From a checkpoint of a small image classifier: 32-pixel images, arch vgg.
Rows from block 6, named by matrix and row number. Each number is 500 + 40 x the weight over its row's rms, rounded and kept within 0 to 999. All counts start at 0. Numbers have three digits each. After the name is the row's rms in percent of the matrix's.
# conv: 3x3 conv (model.blocks.6.conv.weight, 384x384x3x3), inputs 108-125, a 3x3 kernel for each
conv.183 103:536392511519417390508475376504473513541524535543503494515471518551468474507499408485498470519505507525554500538452540541422487558437541551493488488526488497474485590495507575435495477532427532540415422560522460470447532442478564524538502476498503482484495503510479432501517494478540537512524503506483529435501494486467528547554583495572467494584497473517553567472537565490536468513507483546508508522528531523459496534463502530503480453481447508527501508517558529562559536469496537505575
conv.184 099:547517439442538509495474589522528460512453465460482508467517491482571521490401520492457479475487480487481489460465523442452466472465492474503477487413512519424489425459526490470544491455550514440433540509467403462537522491506443474547457427513510486525501471529555513505473502490470487536510493510465493520440499493494462476541462472610583514449551529481503518545509512513493516538476477526506512489539529500486480522542479448501570474513504448465517472509511515595462458581488452415462
conv.185 099:528502559541446436551546491440565500472549525481512476525474499508507524462524491447474506471537499524514500532526546553511507528540515487519462482531483428494530488520602565499579553475475471552551489537549488484507490543473504578528536511527477463454449423428481387409465573547473566493465491491497470495567486499395482541501568573479494601466463503500527454441514470461517525482450522474485468503506543452506492501450371538514504417509480421507501523529457495489518443425465462471531
conv.186 098:484493529488471455542553499477492486528539490547511482464528504502490420526465471434525561492484532526561526585545479583571531480486466492462459539494465566459446490468458502547447559526484436440539496493466591497474466440518441472546541551521490450518489486503482483481454459505466413481466483477530513457537587498506471503525486480543458530502475515500463534396480591523463489539544523434465488482496528495481496537543536544504505564557513491441437500542538477508515526528443514523527
conv.187 103:498476515517505569504529545539489544579559542520511498470475462522504470498520550528474518497489481567525515561523473460502448526506542568566537507515514499523479522457545518420511479510516501401459510485505470492455456533480430498483465523484563522462510439416568467500476431499442486448454531503553481503506478462515481541551548525517520446443481493531594473510459473466544472607588496505514497523561506547543522521424475535493490426496591523517567515492509528490531538491459577496524
conv.188 098:498517525510477467485504555472487495482455480476556531477497550452506503547448514502528469553526479497484526516543506528480513531480464490424384537395399546473523422598502445550512465460458480515514458428484456530570532556524593529478552498508508524532510487537555507591520535453524551441521554523458545519506502565524490516471489475546499460512481495489463534513507514534435491496570519505488473468455488403502553428482491480462529465549540662504507552474499498468539503458511487535510
conv.189 100:455540503437614567523529524515528603494498514535464468482467446511559447477594512568517464518475513534550553584499507545527441539516461472500460501485537453511541482471470468459492514502477494501510502519512518540475457466559537524523484536506433416457463442430479472427499535541572479518554552509506505489543507511500511496532491534539481577529472480455565514473498494501534562491516481503539559503477485507546495531553429443544556531483532536546515500513504512512549452535519495513531
conv.190 099:523487551528555565546509547491480490526504490515493499520480482538464532505470495472510548482502556513535595480521481472534539536500511542536485559523531513508573525459427520468472519545508453562517507493504464509560546477478511542488556497568565453359510396379516399414494558483496532538491503510477501501457503545478504513507525504470430454456415479483524506446477508489502531443470484461443477546504498497545482517538395527485562488428455483566499521582614470486492440485542535583484
conv.191 100:548474477395459504423507513504455525543489539522490484483494456445463514526490461602489445566512488456504498528479475502502438515459492490437510501436496489501538504557542510488466564532518533505510502491458434532505569536579492521498530472448465488496424489529503524503482592486472502432490477489450477510521504544469476539485458533538456451526512452449513506505545507457525537493497506480516503507494498503449479484474530496454489576523449496439408560478480500507491549506527520465497
conv.192 098:523597506432547481466496533497504490420515522470488533473485494481437508532416473493531520483440507527451547525555535529576479472449461543478497536466523559478484556527478504520529479465566486477475485506540475487508480505486507531512507506479513472434516463495533538522438529484511468451469481549441525437483551555465510567469501515460558486480506540471526472509610465498598466491481448488517521469508535455407489511452468492464437494501533478505547494465491542490471502544472485476500
conv.193 100:513464518498402513459483460437496473463587499510572586545451494518397563430384442532525507448514500526518506445496439522461565518553513501497489570477470447477504485513505634478491529509489383484399479528487482468458553550488520478480516465495439448488479452502522492516426485464430469553481489539547511527467472481472494499514530511491503559521532479419512505591536505514463445508508510486518541523479459516539508480479466517514475513496491472509497457545538538440508491463485510459521
conv.194 101:568524423534480455457418448429475585495509507533519514466490464440478470488562570493526478498522532542512485614562533530530400491526472455510475513562461502507474564525515548534466497494490511491483499492508506470487492466569469483530518461502402453447442459523496523510525514590546491515457459447520474509519511428494489526458532589548461537593475517561534471500508488511525516527579572463540554506483499482527491523529474481506494523557578553541491495517510517557494520534471501502494
conv.195 101:501492515534521517522489439501451533552458481510555483448461508507521479523510510534464509455490500512498466524488501503437468530470464447488532559551489517505461373467515371450548577497554398516502528462499547557471475406463532521525496569534464481518500478511535517494502518471524456519526461528528492561533487488493497446494484527544499541512476505541658446467479531466464570512519535501523538480512533437393525503474493511535487475450483514549461476518522507568496506553569497499509
conv.196 101:539482490419519530555523513472490479509568541588522453453468456490447491518540561492420460462475491508552447473502502501511507509550437477487447445433492488454538527500485459511496542534447489485481520486463513447525487432510615455467498532568492532558470461493479470491559515555515525589486556512443512542446456490449468505438402525525532523579542514557502517450400527459433526513531510514504495503483499537540526515484468443450527462490536491491508483509478516506530494500487479537499
conv.197 102:448408412500453465490438524528517480541520510472467546485502484513557634478588470472486501452470565490472567417551550492487501460500496546515390483476370466517510454457498481370485598463469490526522468565525426448446512550480488557505455496502516562534522468524532460507411421514492450431480510537491483452476470494515552522407518514522644541521530421516531541504498455531469542507527530512543536502473503525510562465536481511508501461489488468467487554504501505535517487496515505516538
conv.198 100:514506408462475436553462514504525488532450463523496462516532500487427531530471449503470450430459514461481589565523505531501498474512522585486492587509487562527424519572493506504514454406426490477473458508495506577542470470440493526471481479449464455466518529448486467470506485505416506514453516576531522488485417469516403454535505458479529550530522502476516507506486483504543485534507481567569557538503493451488510504590624505543539463500557540488550553557512527542486501565519481507545
conv.199 101:451499475412524467539507520509524528499495508496598498409403504451561494495566535449471505388460478493581521512538532466520494507520493490502458453500543489517534504529548493562524524537581459450463568540508456447502539468495469557489539515537460480556419492533488519531381463479431469446530487465476518476528523465556490504585485523538549508524491531484510577472447541510448481503498554508440499539461485613570498461500488509493525503445494525539493530504571493524489497507482516469462
conv.200 095:452481467458483527562512521503451498482494500406483510504488424475521475515546470451482495510515545525481543475510506533480391513476500509511519472550483573528411514563458516486453484455473528477502539474425519542497503531522555483436504515480593577546561469491489418460451506534521478507514456483537473513557497449464513522515432478470522570476555438556540542527484479520539492536546546517506534484479509527503460482484485542499527515486474460500563460399457543518490538514517494505577
conv.201 101:485476452606521506517510468466469428512528506556507454490538502430458519507483537502448503498523503491477485492472452442487475508517507613584446601595403486460494498485521491472469341537552495504517534520514467501519500500574472474493431472498477490489468489445496479441507432491431502539436466461530480473512527466513512583502451482505530526503548470474486506511639443465474469515476465545508497536543503472452447502449504507474465508494523573463497464511545498451486556519564556584523
conv.202 099:491433496512488413572490506504510490500521515515504468515500533426481501449453556509491475516516508472450491474510481578528513583580554566532485484449481537477443485489531465543526403492488553560563480470503458474579476495480515489479524456487508557560446443488372405446420544417527529495519469503485531503490497540493397537511518467512510484641558561439514511556581453587534494477520494525550498484499525537537504529468508558558498498501539478532513550482524571481520520462504490528472
conv.203 101:401507444442526447528589491534494524518561492532470542551523541441502511394495430495526494462447468435542490521552523507500428562462417522541523464523470458490496502508538538459564580483422467467487522474522572481516497558502464466546497513505498532533417488489425475497535481435427473504507525488491481469538499471560528540479518465497436514544472491544463516497554490489503468553542525455530568432515551522498447474471490509441487517495504498533497486517497499520518530471505476505480
conv.204 102:484465400468418395574602572486473496463519508490590570558495498501506492549537503507536470489482516545472486525498465475452482513513513504530528539508458515510456508529461500475445510509565535547526520473476529455482552499508477393387480449428538515510545484434494466451503455460547481436504500472461481438563553543498468485491469528504476493495537545511473533487485493476492511478485487532573526561558576498499519486521570506477510522466552516440496513420396480478498505471467496528513
conv.205 099:482441418431495438467444425502476498467476441537451517545482474484497497509527533571580444505489512514503517537545485579499495469483487515532471560480518508533450518522480512524489561497534516487476506512443512517497419451440434551433437475450462480434431446480482446456530498462631394525632425589439515451544531570458535549535522525488527521515516489491509486513550486551480493493531484533504465544493510487568505515468474504508523480480515500505536517540492463504513505569490456566449
conv.206 102:543512485460523449516491543531482495436399477468539467496561490479557487400468518571496470564508465508445517569609552565505493518538513521571430519564465459516537449554482477527539454505516581513515437409521478521583587516604536547497464566516489469395465454401418420409437565580501495558537427591512475537460441481467496520464482507497535524544515504468506516462499494452458487503470529477534530478502523493528477483578536505480414523524558475478505532513460570496513492481442501508467
conv.207 099:493509490493565463470574474534499529507506516526480557584537530485496462519530440453463533502425509483460584529483524566487476494549421546458489551479472547436544495465503529583532484525449524532488499553500503515589551461515451399511420487510534561530497505469450461465469455500469468532616503496555459504517456506488497513516501509470525493469524473476540523484603493480540497471545476542547437511537525488494501444389503463424542541461508506437550457411536505568527419597573479547464
conv.208 101:533446424518496493505477472520502473483449494576449479512408486506549401453577504547480437497542461473485471656505430502554433468514451495512403456507422461530483434531521499532472470536487452479491492464453515453514499482544517498568490494525506489470518486478455511522629532418511542321425500497546560466568527463518468503457544511501574507533502485468509542503441486531504516506546516493504558463498474506531499483480466528497533443577513492491531448457544486508429477482454555507518
conv.209 093:483436434438389478502428486534478468460515478524535539530488540462481494516445486501542479546563496546539612490478438470425484506429551493444502517524480501507508499540522526481507579511462532552503512544515533548569500525508505473429539508483507490538472457517566491512518520503535475504493480445504447473448488390459482543484516458470528523472548485510536439556496590500479484527531499509497570527532530465474481497552595465465455517467512481435448533557487524435485479481528468488528
conv.210 100:487513448523493476462458427533514510474480497504520454540540486515467453582509550607511512549415510521484556520471457430474546566491460562468525501483484517611522535476460524424432535478516528501498488459514497488470491514558509510490490521533494469428539470438503526489461454565465552540489504539548505482547483479490455543467511478544507556480471515474488519479492491514523508546534489546502466491502455481544576519546527488446591452439519523488495480486537518479525493455499465495543
conv.211 099:474463413519559506479508534466536503455503563491420575559486429485463513535488452507476488530496462530552461518507455537492536515484515470470484532491428515465480547509451581531402509557459506482524515503530509482473495485486507421449449459460516520511524487490532522575483501490473536550551482547494460432471504542483445528527501475460552596482479577483571537458524508509516549530507510511512500526531539490494491556473467520471489455533460474593542457439450483542501521504514491525496
conv.212 097:456492447545463483618513491464520524541495527548506535504510542489484490516479467549507472583499497469450401494572533493473477452475473519553534509550481546526485542526506501465528517479445478541525517468437576580511495514489427476481497517475508536520521520525447493572483477495532493515543488483490449522470458487508527450498458529438493621522562544554500486464480479512514514545510518544546564524492530450451398569626480571537477492499551474421525488504545493441519493504531503500493
conv.213 098:570519479483399394517442496494471496530548508514515607498415466492441531529498560474552494481473460518501535552484495525480500443420493505489534490484588512504456516564562497512384452429414481522491430479475547446415510425494470480500452552466507507550515527572577563530444506445460459447533458513488505540484498457549484451431447450536458465492481497488494594500527502504491433521502529539533551495476464501464464460581535558495411476534500471509494493459525502535484481502506425515555
conv.214 105:505455477477544464520540497479544510527568480404513530556515509462456526461447404506514468497583527454410532455498512477549483478507466509484480544461417510450433499492478583531436538528460543485582490480524584502453459491572509479465436467502496511475467425467496485457534531495447390543407530551532501530458491538477523464449454510539450513410508546486485489479571557449561507537554516469504526496541519509541567485434519475395408502482473501491494465477552528502516506445537534544515
conv.215 097:477478405522536492502518508544493520482514550488500526480440475489514513496512451516459505504439551506473547480520471463499549550475504533494462482510505466489492448552440410556552527473558463431439505445443524533595476508513505534526455507547479496485558527487554531477524432504521450437536449511454484498545451576471453507464470487432598578457532562499619538514604540463468505547508444521545460503510512503480442497494469509493470506563551563459477439479455536471482487496467498482526
conv.216 107:532496425539503507486473526490483531503508568538503497499498500507491551469490492494492458495435469525517585542502436471468492553470488498507489520524473535492505568445360471506382438524463554454426428454435431504547478466438528571465524507488500500499490471457462457503569490590541489576502515491505435466454519511493549523459521570519576580548476554518503522569555468536515482513537551509493471515532515498447469472541570548497508475560541518549533482489515513506526558512424511453416
conv.217 099:528503468485499513527561557539469479548507546505520522513535530484517513465517501486511487502449521516520530500507501520459448494510431553533438523531430489506435541538510478510375468497423517492497425460462473474525536464479535386469592444497521506510534442478485446469561502485480468488480473488490489550473445507499501553504502486463567555486614596498475508538458472526527477492515529496507503481472508502472478489547495473539527522505486483387517460405532538523580504505506482532455
conv.218 099:405466575427462475536536533508512488484500478571540557507514514531483536512479483433452465437526456573530460457458451496470398500479469382309602409368512501497502449531531407464490430499499408502461478541477515538534455504545521518512484480455522532550513508526439484534522451486503465456499427492447462563462578509523486502574516426607527477546500418427378505496514538529491478546556543532525504469478511529474544588522550511477467455535479523553518520488485466536460536606499524492472
conv.219 100:518508480486490441497508469518524516475479507513495490427497516401462513441487476552474491459410473492450501503559537556525461498448462550503533555502472510498479390416541386419497448474541375445501510571485513493506595420479518425503501433461452413466462443458518476512509523497535479455497501445450468514528520529496470473577487521546564487510527486558504543493479499526487519508468502534529511532504480548436509474419512516502484469520533587549512532528461487646480532542477467512495
conv.220 098:502445503503479585476486565510509483476604531451489548474495510541470474531492486519494466558536506527490476479495522531468467530505454548466524524505524562512504564453398507436418565468464479449472521457426505488505474456463477489478504482480540495480546488483538539517508508481529495491554523550548513545467536578472443467515534561485530545486481491543541546514525518483536519502539542486461498555495529548538493492454517540550495465476479525549479517464497488507595566478458487492514
conv.221 104:498522497477440436470461497471437541514503475451436527558569514473407454484464419489501507481474458511594511543580515441498472455449495465449471510512444528498399523493486522484501400494535544519505480498472574503492495480502527535496524519520466446487435442467496468484510496450404474525448437522485489520400463534439487503567548488463447540556575506531484542570573527490534517518500523502469502504526472508458480559465500544513468458481522456460451483503491431473524461469434457504453
conv.222 096:605550582580507421481499437529537491571498481569517487515528490444469470481495462479516428466403504532511543500519567497501481425511486490507445474463509513526525483476563557492462545536537524445441444461493513596600445501537498553572490570507497485510438467508483506522510510500506509549518491492475513486451455442548496452435505520468495424512482471534478541520568550489463526503473521523508474450475485517533538502491558504506521502524532487541506564534497566557534522571500493488479
conv.223 105:478494524467493492503562550474490509515520486494468515494423542528482483490487516470454468447510579551538496579486483465494539474510532524356504502491453517566406538471433560530479476533585495514546508498460572510592528495478524478459507576512485435451491420413448402371537502467489497521529454475436487507433465464578489504616546482508440489495499584524487476476475499467503523477503484508483552530489492501492525478488512544512489508499524474482562457528421482456497504447463503521480
conv.224 097:512575528409376482496475468477422490463475486526534539494471455487472465478526437488476497475519438520503507504486508560508438428465450490526557494566477524539456529519450589475483450527484508499450508471488465453486460499492585484516487444549473507509468495470470535566376457559426455527490485500420469571530515495551519541503510567506502544528451468446616527476497489539488537510502553499476466487493498514521472495515501541538544540570469467522530473499546457475524493519520508522569
conv.225 100:500485479464511402594553435502466493478469527454546551487485505464503533420462513492470469455434516553444463543478510495440448562499469509470481493539517492502526395562609419592588295453525518463523498475519465501474538510583493476474490502501427546551423451497420453461484443487513452491633443472432461514521511554479536544556555478492487436504566486477490497558558420539537460466518526462479482482548570506467484490528442525499508473502535491443550589559474501536532514453501561624500
conv.226 104:471484462554519556515475511481497510451524458513476524524551497433443552425494511527544539527510457564489486509467502502480516472454465465564501478560477531562503500538430446482478417474500500529508532423550547450448534528499593513547488479487543476509524460433480441441469487441470495477485488492552511469458512471459530420488493513492496548509573462462478518512543461488494515518483472494499506521499484449490547539451515629451528543530515478464477564489534533512531506509445451556496
conv.227 101:392452466473483455539457445459471531487443450587434505385459483442517528552531514502498512491511559486521548485453537537505467507558455542551474492506456464450490496530470616519482525497445530564457528550531479505572526491433490536525511582560452501467410424441487442473518472476578520506519534544492488532551498526492501452529495511612551474599497496505471496514543505479542508473491496517515521495508539554536531507526511511498490543452468593558540538507568553499542523493527431512481
conv.228 100:507458463505539422482520415510499505503489486508498534488520541555463486475423483456443506442474487567496486521495509528516457464504476495544497477550465537489501503470470479500512595477481509529550449510446560484524530483529407501464528507489485556589475508551490476514455517545406530524499482481498484528525474540529524530480467513539495491470472542485442499447477548553529461485522524524551521484527544511548529473542545520565503431489495575542511542440514563492515553461522518518528
conv.229 098:506475482576510458538512459514531496473537512523506581512517497532472443510472527498460512509506472533564512493578459442487478502422469461530457529496456502475550544569556541517586469430500467570460479538399469518468473500485493521523483491527587545519562546534501498534499511450469421394495477533540470386506538543472459501520504582473563450527463538554490474533514543480483495508546535533527555512516532438486513506508515504513511496524500515575565529479446483522507509510478522498480
conv.230 096:439447573532539538502450434519450528539460485526461532474515465523459515524490534484486582471516616501507479448488503488502475475442459542498428519507491464453557485417493481407428517466498475450484474504501518496515489501472531469622484533585492389395462393412532515561504482525535520471538547539462473494404424451456457487480538582444481486501485451524532579492480524462574508544447458476455433466503482536521513518473569546527420489535542524539570485470533434524553434473528489499547
conv.231 099:499493515576438433521509573530524507510519460511512469496492500549478474550505541515498482523581464495539562497461480514530462550494471471583655531532459469495506501534530517397494474451438498565521505473531535509496488474550487516609516480484573514502551526500545507510473512473491528466526508397476504515515492426481474502516500479485515562467517498542537501491535553475495480500517543479496527491521504510440466475586572524513514489422442527490475544460573517487511537526497565545506
conv.232 100:501450560492423470517628412552481500455466510472479504437507522490464524515477475512516516480556494485492503502522491483587500495503519567421477558455463501518407513539506476576507470612536485483479544497460489454431496515533480457520462507513549489515529490481560502509484506587477516460498476451510481471508559479488579575466501442515508478497557510515531519501480547515477459471532518494552525501517504504510502525464458482516468527483460448577480452495479472529445468483497494483499
conv.233 101:526419485544457399534458520427541488491554488501467518486480432525473478551443453464444450544432519524439498448560561499548526529519510460464489537504479540477552518518477481496570503493552484487502494529555533475519455532504492532518474539477529481466515517402458477485507451376518463367487544499496512526481481540507511440460523533520516495561462538519453555518480567556521493515464540473496498508502528496530501531439427543479446498515531466498545514499506601507525540587485485535543
conv.234 099:422485497459466469495507573520509533487529466527523503469494523427470449532478527469502572547554487481514528564541515515429477482483498462503538504458500512564506433419453447432501459435542489528536471524480509481488480561549512527503490520511520528522506474472456490493567476498458437516555455551583518499541549495453466501500532444527583492515487485544477512479481490524522555553472500513491541512486492486507547494477519528522522493458470462503483494504526519512514447496501458525496
conv.235 101:457415563540483477502524464530404454445543517448518532442502541541458506539425483504480464480502530470512538568463537549459426534490539460500717592469505561449419483467446478470504516528543469528480498476476506498530432545499498441540525450508509545502521523492507542518529461504591456468443435491517471549542495517540485437486544520469559579486474507529518531500468520491483486521557594543502517469510546571482419564494485512495510527545449449518523499487496512565473490511455518537484
conv.236 100:485505462487443485537547542499475465506491476561499453498497440482530471527483522517483497580497476509452460548537535534549514505486485538566535487469464533542486517483538429527498480511553539553512519483477514576574501559511524513528494507543486521541524495484527475484496524512578573449544457426529561466498491431502564496527533506514480473474552494498480491469540526511574497482520529497515491508484494519506477452506531523449524484516504488493490483505494514516511514459489489476585
conv.237 097:429474508460514430474591544505513481566459497489493444530508533426527454492507446482480548482491471551566504470474500410513486524506452510480435537520437521439533552454489499509519453484504437466478594497454502485473518492522485476507526551510525490472483484529441507548504474445484437489508510470499515506510501547463502431473514496606511500505522495519444528509529522468505535490492487527481547493501533562492525538532515419474519485513490420510499492515527491514487546480505507533483
conv.238 098:464541475459414452511436470462506593484541556498453511530535594543451479513458481488469496494537532516533479512482459504460472440528535466523467427520501510481498478490494451461592444395514542462487526491541521549494508492553488472537573491505465465464503519459531476460443442538500462448553492462532477501516463469500421465418481558434482533523492539504547505531568542484496489452485522516526545451469526485496522507490511517495499459459524504448498569515500486450452552508534521539569
conv.239 101:446474411392553528480561579475462494458546543496521555550477452472497467444541520575504466607544477474500504505560564461507553456510517480523484492492552521469442501527519432514520406473515540488473538444539496502601442452465459501533488543566483468472511496384499477440503521549516505530479468540482462485496507494511535522517489472455559599549517584455522506494517465474452478482507516472511547484524537467482535450556487464501470526438453523444485509445531523435481546465477561521486
conv.240 099:543480460450472490493522502478517493476498444496515503513531555495562547469498505539397440471433586519508484541467487545517556469475487460447439515570452498494516503556486435563495474476492500593500544520463547481438450558514606500452508477468519506540507481515501484569515455476491454465486528549460445473542526587549503467448447493564503491520465536501499514536464469563514521533506486511494489543502485518526353500500513554515512477456516481481506549478460565496538515456539499494525
conv.241 100:473472631513462515579510457482476474464517526489530561478538544461486597455452501467481571462471532518464442536493420528491445495482495498490513533540511557474515485500513450436541355445510492481575453555456401461452420487464429527502518517503441495482474447490452423453480432517583437500509501452514504487521472521501475492484494526478493583515504542507566517537622524518514481509554506471510508498502470551523552527520527503428477481431543521502545573547475452496506539492510549552543
conv.242 099:460529425505439406507478416503533496486529531450482518525477452403428500475447526483469534500509506521525488476512526517467428472514466534538481585489515525532464504473516477478499472489504461493555476462499524452490512538539531469503505513472514474510512511480498505530481544502420550484436574458481475492520544522489509514525555498575501510586480475476560421537593504533548467515474482531520478515532524477474483460463535528507519427399475524471493550545479563566547556471541513516544
conv.243 100:541500496407507433450510526511496506516474523587473463539506486430435481468466493532494546480434503540525512529503520563532541484509552468531521499574526525554485540566527350448516426409508442493509464505461508477518486488462555516464526548552500500530477468494465489540426493504553551495528541492472527563491458507504465489489487503513520462507557531569544533512628516449466465507460556556499486513504529502494532504474525511534503513526486478525547499505494499504493553523454425542473
conv.244 100:452488480307504577410438520516520519481528446483523579539453464499503499419440455450480573504557520528483492506474475569498438472540496498444493511557519499474449536443436601516426480550505527472480525411479544479483485441515580624460462524495439457473486492437524510486440613609466466612518456481517491464562535515465561530525467486531491464528558496560568500519482499510515546545508495543527543526531510467420462445501527501498511517484545587508567497580538477486481476497495518490524
conv.245 100:512512501502532439372491545504554477475521561491498522534487549481480529535536456551496559489490468505445432585545526430528537457489479540567569497487550508385496503510492460546473491526554485533534469458520461426478482513489513518480541544522527543523492500512441479487556462471532493527451501506493530529396483473492474559457488519545485484522531469505506564488548524513500465505569548516571503532505502508516577431498513497559487531515545522494526542484492507493462477533496529599554
conv.246 099:425503505460528530560556455553505517491503505512550530497441464460467476511518519403416508491553415486477506493478546430512519507497463479560483500510485520500509566517489517460503480479516593531535518522490487484539509463505460518518478502522387542526473535565496601536520496502538435444587510487453473533455504554525512541481470465477508496469532568540626459454473435488502554500474455514537545498474516521441506495480513472519505472493494487500488498449480489533518461509541498498514
conv.247 101:399475494395454499473533497508490511590504490564523529506501504460536512527445513456426525509489509470495480447465474464520445443434409454518508505562538547544507387528515404482485523549542451437478449495494490527537476504522454481571476478506474466470467500509492525504403450496449444503490502538428455497506503518487488501539491536506501500483501478542569481465460480524502475458524537437478483531515510615498502533586494450526481519545503593492548534464526553541510494509533442522453
conv.248 099:447552472544533536481461517467499537547494474498502486521525500487466474585475473474523515531528486570479497517506511443446445476511517488639443461553479500484505596580473481475528472465564518543508439466471501514494432464516554540455491525499498483485497456520464502487418419544591409441598490486436349520504411447518452500562517534515495566502504484511571561517509492441467535501481507562508522552555524550562535498482518562513505575525465518497474456490508458434441477498474517498487
conv.249 099:514441498570495452484497555534504545553461455525551494505464499488555448494494467548520433576496409517521499535571438473526524464465469525513401534570382474601534522539508557498543551418512463490459532504498526526522461537497531549527499436463509466461521489479551543541549540511541488473442512471482488498521576556475526529460561537591580531470532535522557507492461474511495513536509506523507514522493511535473495455477531513488482596524489445414455458474530449575660441489622490493524
conv.250 101:478453507493519457520504463506487510517502498491504506518493462518476431492425408429469514494536517566507365536479500466466513561550457470462513511525393514433385563529533525532531498561514567547441513500456535598540492481469437517525502526516468528532513489527478472471489536565414473487499533465512534526490500502486464462523483485493488456510515495486542535481543482533587496502540493496540525605530492590459398469562592486588560540472520510513467481462469564549509499475533459475497
conv.251 098:460505523451448489440560523493536512447535494531493464463512486522530517430439460508448492465486536456581530467474503455524504497550574556490530406381524526560539549507536468449549384426524477420508392434483590602543463510527578528488458446495540514539488514559457445502495560506567538494507467530507481543515506529463575487512483465491524482466521476514545488511572486494511505519511505503532495527549516439488428612640452546556462545511476464485459551492612501448484436481504551579484
conv.252 101:490412410538484595430559526571454545466466452526485502558508515489450400491487392509460462513492461451515483489466499478512478500498532513528470505514451556564460548491466483573547519569502519506429482499514545554508539517539471459533470534558565553520514514491515495466545481569401480453420487508503470468513472409487540483451481526488491522497495584503512459524496600511540576496481513527496520488501544514536518482452450509458467495492528467489430489484498487499482533480486498464550
conv.253 101:505459504510470484510424478547483448502530453455471474475483439510484454460489574474509451532447490464491582500482518493528488564536470521555430481457449494527536519449535507479524456529450540507543540602539486496479507454467434439482464519509531514527545535538536488489548455453565385473515459462548512520513456457513458471523449440475486515479588489503520484520441572504481489515497567524515506499495501496498489493484536463524522503443442501453446485528512483523505498500515526478485
conv.254 100:466525468510566476469514470484456532505492511483542543550533470483519481455505496466420510496403537484449479514520553546446520523470512495528471545512494473495465472477519518528482496582464456467469480541523512488483501479490512516530485518481491506542455485499448436459500473453478536525557455437506580533492502518509490517568527524573580529503506572456480514479523442507504543521505510478480479494515449546533514532463511481526470455468506505473510591556520522544518453435507495478560
conv.255 101:475469508528481467528509520466497502532507511505551467505443369570514410475520515472523589545498513523525457539484570480462568500499506493453516518480445518524522496468506492525486482488478471539489537572456486548554501562491465577518495573564507459450514465446498514519493528515460526497479522544534470455511504493506501507506501515527416524554464500481476538499544475513515465537516492514520496476523495432432495447512482528505521530501447481585502479486540544488464494472488517563483
conv.256 096:490451483460432436431511473487477467547501472558514433560518531531471521552488476526468519504479497577526548561484476515491475513480465528491431506554547510469573499567552508505533486441521460535530498574517529468547462442517463503508443483477462529529478471500476497530489493460455456543522468504510499463469507528478520519514524507513481494506523465486486524507476495519481534480506502489495470472510520538464483458518473501612507467524471519527491474460453519569561545571550554574583
conv.257 102:502424549545426420540493459493564592452557470508474438543471429440457529514480492506548476457494455521572505506512574533521483511457517492498544444440513514502454516401524523467528484491502438439410521523456518585488438538480441532513477553495532482441501477452472475499540457381529482441522465520513490491538504521449537603437548505646556509550499521610472553487426490499510495528507523517499472466483472472532511449427492422464501447496530356456525428512472524537580544577460481566499
conv.258 103:455383504519449498589567535499448466486494529494499497516536528503536526491440512503542528502490524514533464478532564523461486612490412505465369519497487563498509502514485538490490426483474525514523468531558454393522470618550500432531597540480525475458518503501479504493514430419516497469508575501481522558490496538525507500492536589498529509475520510519509525519480481477559481517525510518572527498502493489491534496492560391487526452477486459463482615568492475468535494505475479498509
conv.259 100:490553529449495541463440560466486592551481527484481502528550585501515525534507495528511469507538506501510473517533593473405455490533477487551535500475519506420485507541572543478530506486476442496523574465486494454464470541586487449489574425422386403392451475459525506475532585535457526538424504570546479479464454510471445513554486531460443619516548484451553529461485521447548552461487489510533529473486509471515553537527522538497508484503519514475497493449515510489472505491483560547501
conv.260 104:536490467449445513465505519514466503486492495535494504528428501483451500485552516495514464536550500504468560490494455476500522522482467492452496434442513512541486491457512427504518502459458454535536529541485464447462464483463488469422481541541498497479541483523504508429475528560445498478495447466435545481507514523481469518525557451523462455454512558496531488498521476538500588503503469520507572508511503517474488528467486472538525612456512501468583536534567511489479492463479536455533
conv.261 103:463379388488439398508534504488508511499443442485471502503472563550508433515585475486467500510475540527525469509401469532489508458514492539520542548488544478517500514474422499545521471450542486499454517437482602467499467493474493495470504503496503498464514513472506506486486422463535445512516484579531468472525514458511511544536489485485490528499478492502495513509495497480465509531505476474438465504533546517515551543502446529509484471568479466475505527476479463449547558443440489534510
conv.262 099:434566478460532482586545494458487497432472531473497539476513483466501516472462500509544490501449463468448517542542516491516459515560514514521490460455484484487492580517458525496596489509521556547514496518506540490540549499551474538548454515472468454473454416506498460458461501494515501535527465581447475503479568511491488556499512490548529507489583572524543445501503473504521484508462475504498538486525549492454469474497496508501535579435493434478516459493524456490587531561481506491467
conv.263 101:501465451501551542557495526503519461502481504461521518520492512514481555483457520433541449506532483499517481536568486477458480526447502512539415491528510441478510517551508465479548521461513449436456472474487471490566506466529506501500535536530497459491487467524470481564518437585506480421517517526472483460500465406506507506531468494466531507527492501478509613532530424451501499489511499484540500459527562538561484435502493488511487444508429465473548489507575461474548536437508605487541
conv.264 100:469553520500522546445501516496516494479488548560498490484489522485490534467487514480492504458387520564548430485534474411514534501454442467474538500540458552516439481494568406524493429462482463441480511513539460480563576563529515478532492464514472486444497521452540522539511508582472433486500482499448502452446507572477517530464463598482560513569577520524467468522604445518490495484536510476486489537466463454520518545499496501519501533460488488463585484473509480546466541616507502565480
conv.265 100:476468469479490512539488509543549445522487455485518516515473500521521527508494510498448435505540490534548397514563511496450418580518512501492489527553501511557560466508516546497531485434431457459493467396430501506622473431428551495490525483551464473472388385398420385384486567470571495508606547486459504512439502515491446491448500587438539544548512540549568446536489496465464551492473464512504472513552493456493495564539516509439548539453535562485558497489503449528520524538583504551512
conv.266 101:540512478517519443525484430479470449501489472490541472542542523523465500534537483478549494535497537473473539524507516563486512521473510495496518436559451552508438483489586467462526486515505525510491512493531452583640508538512498523495474568496509524506485488490465450435517522517588425497477412523432520472554486468510434456500464513528436493482533590522489473475468518552472524463436512443546575493536524549484526523517484483516500499511536516490445458480464527519500543478504429455466
conv.267 097:511477505470503462457444490516490496524470532458391481518492458485562507497482474439478435473498516542558454485503482488521482487529504458454488450527553487530506474473505552474533557407420452493415473485499482509490446478457461448503529475565572535502514494470539516439468446503481540426453540404546492496431491519479487490425495484533426488522472585458518544426554618438509469525510513544511492475518551518490509451442530440526593534556537531430421481476492479477520467495501476493534